config.yaml
train_examples: 22605
tokenizer: "word"
encoder_norm: "batchnorm"
encoder_activation: "relu"
text_encoder_width: 192
text_encoder_norm_position: "pre"
text_encoder_mlp_ratio: 2.67
init: "xavier_uniform"
precondition_frequency: 16
warmup_steps: 210
Rows from block 7 of the text encoder of a small contrastive image-text model, named by matrix and row number. Rows with one number belong to one neuron. Each number is 500 + 40 x the weight over its row's rms, rounded and kept within 0 to 999. All counts start at 0. Numbers have three digits each. After the name is the row's rms in percent of the matrix's.
After each neuron's rows are labels from the 100 texts, of 14848, where the neuron reaches its largest size: "tokens" is the input token at the peak. Only what is clearly more common there than usual is listed. The data: short English words printed on busy colour backdrops.
# gate: MLP gate (text_encoder.blocks.7.mlp.gate.weight, 512x192), inputs 128-191
# fc1: MLP up (text_encoder.blocks.7.mlp.fc1.weight, 512x192), inputs 128-191
# fc2: MLP down (text_encoder.blocks.7.mlp.fc2.weight, 192x512, transposed), outputs 128-191

gate.30 072:517529466506458461523556397462533481509493510518568518513457554499549481485598531513493460564502496443481552529530464481611540458491512462495529564501520515492520461525457511425525477505576472
fc1.30 069:499509447498586505499440565491509558470488456484432518572496484497447573475498507480520564477451540515489494469481536521452516576473505506471509460507522510477471485481529500504463450429476472
fc2.30 076:500524533533448518568542598549543499526486457464527458470515576488466458512491441524488434574473489483481463442538494522466521411483518486494456536476435534487546472515540599509506570450417522
tokens: "<end>"

gate.501 112:489502465521464511564569548449561514483535507586412512439527482506498475478491541488486549533414483565492533608501504531434481501458518441511502456483528512498454441518482528500493516578516443
fc1.501 116:490512484463518469429450438566440468534431486408546509549457549510503500518531438532533469449569506433502521434503512485498503502504468533482469559519438466516527506477511489543467511454465580
fc2.501 098:497479539502498483524430463565499518475497470501527486617481568461527528514491525508440488494550509430486516484538561441564490495479561520445480490509491500541495571492557557541491539398518548
tokens: "lemon"

gate.223 075:441457487452479538461455437508477516492443484548551555490460504507541524371478483567511512495500489515553543475472511452564541419529520440471512538508510541558535501482448486524531459565518554
fc1.223 076:484486478482506496475509450489477447480473388543477463441543584472468536464554516478496467451534494466523544594486512567542581445540486530511474512483517458480473509447446557488570419467469518
fc2.223 078:482470478525485440480517519409508472442534504446567537520571472499506601453508520486493539528501553535508509458548518565439514482453534571508473461494471460510499464506544471526470468557456509
tokens: "<end>"

gate.40 076:409540453492529487515499447531534434502513463442535545512478545539454472478496474531419498487507542454452512511448510519525485533435551494510538500501423469538528474462463488486524486468556579
fc1.40 076:557445569498519528528540515526551553483550514499456430430525493497578542460502543568534491490515496532547517459492475428502472499460449472500476553487542559463568580574486542480512543511495497
fc2.40 076:527473471504539434526537450494556496460515542484537417544482477526503517542585486488468485519544437461515530497478507502438455539559466583514485438530505500521514515497506456456515491476484474
tokens: "<end>"

gate.431 097:534416505455492499441523543468533499592451471516507540468474483506444516411528541490439511545477501547468474489510420548536535456503476565414497504440507446523556549549512488548504578449551539
fc1.431 094:494429527421534475452509542527499458545458412497467559454529536526492487457470560535447528536543512557469503521478406515516480415537469548430480513447516470561572535567539518534490535454538533
fc2.431 103:513517516534472526536521445557462534479500520527529458474509454571578445420477468484529399494469468536514495582485486447498463496546532602464437528538515408412557534464523484434504488484534456
tokens: "camp"; "comb"

gate.145 069:510445429510512531447475487445574532470524450473444556531551522513560502450427505503508515478601463501517492465494540561508498425469531533515446470451494522478492547487548524530492518550501601
fc1.145 071:494487530457572429475567494518535518490425487514476552519538540529567499472501563517446512538542526475519449513491552573519520403432498562389437468565461509475457556550548459539477526466494483
fc2.145 083:471460466545606487439505531459519532499475551530512485555456544412547453467488507554481477523485559467460497485512523541593553436529445501458423475525609426501519492449424504488478519562495542
tokens: "camp"

gate.448 084:482400485422541533559508480525361498535494533502485487428555540467463454503472526535521467570503486501518425546483482446613504552523513530451485526521509434529478522471482472469560541526532545
fc1.448 078:530466427472505541494447528567480538581517486518549498486503561465495474538574519515528515547495544510452498503517451484505473502496454493510544537495515444550501577453412440472565517521482483
fc2.448 077:546480444534398496501460562462494536549543470538520518464431511500464440511555528484575494457499599614490472497534527509455491483452487524518496562492512515567474462449482533465524554497523476
tokens: "bag"

gate.1 080:557479529450561509469535490548532503559460502533467455459541448485453486504492492532517498511562533458476458468441461529373498534486425493445530498539477522566411428438574529524522603533540500
fc1.1 083:472470464563491511526488520434525505500503510453510498478532490487563520526456469482510492571514474535540516452531574524574518458469559530559474457427490551445573574523394484441528360473488486
fc2.1 078:484519521546468491531508445486493528531514464458501526426571392468548489494572384487565492518537481550419531444468525482549502492472507525470465501551555513472450470399472504478487533481506563
tokens: "town"

gate.342 087:455592541552483521478511575504545501525469448534506462441500512454489492417529492493501475510446582458533417626544544429482512496452527479534579486495458553522532466541505450481470446523489461
fc1.342 087:435592516579508519502495548549558537527485420523457399469516525411510522434515506472501459523472587472492466613510505453497512482493550502498581483503480543525541476524483479506494493519524441
fc2.342 093:473515547549493476417559431500471437523470456471440495475502539495562522582545480452527595479450439513502559487497441569553544527502540495445530568487460501495443480551525501502467605559523505
tokens: "lemon"

gate.92 084:479464508504572468525522518461518567464497514586477595496477559418542530554468510533465557503456506520529519480536461495437500430548518483471493542494490499484516442557448502564440523515486458
fc1.92 078:563485559436462537506459463551535444528506472419593477475530467584534507477512564444545427552501553481449507467432482511524519600405504476569481461492451482481499546442500508451517456452538548
fc2.92 079:445433487478504493547572438520546581551497447487589571485457520521507446503473482554463460522567536546540507451455441464512483504505498488542571544488496487418537528494441521489510482454576433
tokens: "lemon"

gate.454 076:445454525445503469505459553461457473464469523484536553429551504456503477532498490496465478518461558519542585551479553497490492499512527506542491512534460516505497529505501509440475470528471448
fc1.454 076:511542501513452525494498451541505512508492495486480505524444426573528547494516491456482498497566466457504402512549485546551429486497496487514471435499468557480458533523514445557530582442475501
fc2.454 086:575468458543491549563516501453481535449537571523511515474452467527489496594557477498554517508527481393458531437532519506513496544556494463534463470492432428524506551462520456534433489512477537
tokens: "note"

gate.507 083:462447460460563544479498507515467452534568529560482454472503421434521501571466513547471517513473490468452460487489477491493562523552461418475563503521492504531526507462538479476549553441497493
fc1.507 079:539503503579494446471519489525558509496471446495467519484505517573518482463523519460468511496478482541562515560554493512527463441485517521496458532536586560437550506577448537519462450524477471
fc2.507 083:497543507514521583495525540463555487515423505494506518537565547479410486574482513520521485571506521443538509519519455490523537486538557463513457409531502490421541525472548503479557479478526524
tokens: "bag"

gate.9 100:458490499528548483509557565549500461519497514457478489459457538468510510458490471511432524449476511501440411473519505527488481483461490408449465467537544547542470427457594560511541511488524532
fc1.9 107:546504506507502455513469514526476514504571502502514486568511493533463506605522506490548499542476430496474600478479464452497509535563497600522508467476490480431579567533500468506488483507425525
fc2.9 098:455494470535481576451502521492520485495483489521452544545512451502453473455635538452586521547490506450519477555498512553515493440521496515507501476478489462519495490500540495574438517523431469
tokens: "town"; "box"

gate.317 069:553540575510585581524450531501492463501534481528513569456440508488489492515505458494559513464467490545496494570434488543473519565449494467514481488489457420469630531494489493503482428447500466
fc1.317 070:494455443511450514481556470519569543462519481474528512511477492479507550459461469562469461507512596439469581427512528479526476496468465473478500466440399506491419528488488444477440557492546492
fc2.317 071:491525524494521486493526498554500476466515551537457523432476485470480550496493516537505462515470451448470503538478560474544553521488592468532485493558500433563579529548545536422520463584450479
tokens: "wood"

gate.141 102:500475416481537513424490535543441576540411469536502533427564478449441479569475499528486480545467418492535508462482527462492508469420468514476466514537576464479453471485460516524535550494537485
fc1.141 108:509429423471508516377498510509479561536429518479497508433531506469430507529468507525423498476456461467500534478461497470442530446482513524427493515471489519491468514538460509543577524478508497
fc2.141 114:520476457533516537464539487479537500535522525518493458436501524506486497549526445509380471421531546495511498535530454522464532469447532493447561496554557519464411516481440404453552478499496497
tokens: "lion"; "box"

gate.481 075:496524520513495503524464555507549479413515478560469512560506555552517550487433487461498432544440418498484505457503518437529527549524461480418476578474518493515535471527572509515506511505488533
fc1.481 078:516518487470467447500423500485499457528480501521432450520533494519467536474438460478526426476486490526546443519415497435472541490446507457507496541505587514493528480569511509504492546491483519
fc2.481 075:503473450470543524511428451551500467506483493520346458639538468592492537495481479538431428514411448529552491535440509520500520480456526458510477550539564520502546498548515452582504483540475515
tokens: "<end>"

gate.306 134:485485488511523446455518537586482512493458500553484514503496456498470420492440522485510565517590563511514463519418540538530475544498488523488538465475438599569492529494505516485522526416456527
fc1.306 133:503506524458459531528488500459516510487550465450541527483464495519534535490546446509475434454416411505462532506585508461475535441494481450540466517489560406452538439501490506530476495606515447
fc2.306 123:440480503523554485553487520488518467515519477421568464489481485583511502455480470491518548418532492479506530518467509485527489439532482411511480489439430518477534500521492438450461522510486501
tokens: "bag"

gate.407 106:508445420489458482435572587556481576486478492491513537506518500525473505482488528478448433454503483460493486494463461450505490502490512503455501535548546439510431410534410534466511473528495452
fc1.407 102:531454440486482547424557568585432545487481460532517519487577516486508510521485529553459478539542525507534562522451500433498511477493494503459551492577508447516402505561445492471538485507488506
fc2.407 104:457532468517497538443491438490523529471527540514531501435546516486472466544494478572494560498548480506532501547496501513474572441458486456544551435493595533431504554448477405547526470542524511
tokens: "lion"

gate.242 112:519575485548506525588539607480500490497468477507480550461512484499507452486505557542465526518433521563503513582469529541452502449517472490525537497538552536447464500491545487468497558555557433
fc1.242 119:498492491461484474440449376446499510515505546470525483513529527533489514525478485465494479497586524455502409485525493453534501534479509491435439500502474403565537469523485515524460499401525551
fc2.242 113:491421540498472468468486488559524429469474507496556531554548533452499509539440500430512488481525442544531458488498500530567458503558569571488467514517485514529548502499525528480499579462490478
tokens: "lemon"; "bite"

gate.184 072:563464519463454522561468404544537467569502533477459453511515528525500483541441530476552579461520577487439542477493460466514544521538473544529489544486444495523520488512493449565474520482462576
fc1.184 073:430549499556553526481512531487472520426494470528560467562493463503482558479552506542511482519467457504570456538492489464460440518478518544503515569530570495434499494500477533479519492535520415
fc2.184 085:437482430546492468574530547432495481532470534518467510596496512450497530502541537501447401489469462473463464506503528517487524613456499473498541444521400530523479501471499493549483549516499527
tokens: "<end>"

gate.212 085:475497446597538526497490520471503506513528413465529583496486471520583451486506508474478426551445505507442498539523573483486501508527522455523542567554518487490526504472557437504435508490554532
fc1.212 086:480504432583495522479545485504472521446451447425502496505440488538506472487470430414510449539482539464430519512512548502517545510547521554519517483556480477505517459466463486509429521551564501
fc2.212 089:506469470525433535488553521468525507394496467509440459485451536484469457549511432544496520483491484534629474538538528460482480538520463478524507493533424475584524509473467525494526543510530508
tokens: "note"

gate.185 084:469461487515459491473571513488523463531464449509530448561514487451511508521512553498512503593475511517553517445515531491523418561505491506534485512447489549474548392508545518516460496468440511
fc1.185 087:467480506492418471511538469493513508511467468524532451525535493450511527508508522545501501534447506544564519420480538492489411535528518473504501538480489561509523450508525527485464431462484544
fc2.185 092:569514557445442397510594514471551533488537483546542501472536481546499507582469479414478530497519477536447480592547570514506511525566483522443482551473503458485484509544451482496539465499508510
tokens: "able"; "hill"

gate.334 095:521503414493539471462555474530516534530485553482494547499459480526516542537505560468456485492512515490469548514492552475507539524490493422496484446472543553506501533513503518533530551483462532
fc1.334 098:537537431502566536459549444497532546503414561499480561461485479519548469475486540483432482500508509482428549513481533497512514513531499482531467508481546444443459536527494522561493529501474560
fc2.334 115:531545491471525583448497552452546477414546550467480537450485470503440466492533461447421521476512465501498524496552499402507481459486517464477558537484566534481473517539401468469600560556505460
tokens: "lion"

gate.421 076:470500534556488469446536517547504546547536456472544556479496482434470531553572563503437476597526480505521513492509446516492508493440500555548543428458566520401541543502545504492479504547566473
fc1.421 079:549458502506559608513505484534512513513458495462583472540458438524456460497499534519548544545487461482476483520442477485518491521483523587461427502489533427446552550525461546483531420478485482
fc2.421 076:453458470451512495465596522530524525488441491449504537498492539469473407410629552487449480500435482463536519465530478446492452477554469486493491493561569505520371498509478512512506515527541439
tokens: "open"

gate.267 128:500509542470528528480456527479525483470537537548500559476538452493488483478504495501535490481502518534434502512537426445515481521484553524560521461452528488482523457463474448480530463471478495
fc1.267 124:425493486470508460507558532466479531450512512460416505483508586548545542564491428466494504472485543470572478485472528509475523553455437459495513506515519531541519557510539477467488475499584432
fc2.267 114:467554455516476540471553492504524510432533502461510527507468479465516549530482501459454486501426573527520460490531573488489576503471501488502499499573527459562558517475563481534473489459521436
tokens: "paint"

gate.461 094:525548527579479502471482540486530473479507475503466513442491479544546498490423403572502473440462530529515482544433607569516508500544511479499562526502483483533465525505517538455477499536548509
fc1.461 084:488523431459570487499545491498484490522551550513517533507505510497479487475619544412462574546534531510468479476557425477576498470473521518489461495475541605483533449482500505530529529490457522
fc2.461 094:529516516496502455504468500449413514439451536503548511486474509476543532505465497517479464523442496499476506569487488438519492496457489445546518533548531437491537565441504538532515452499511468
tokens: "note"; "joy"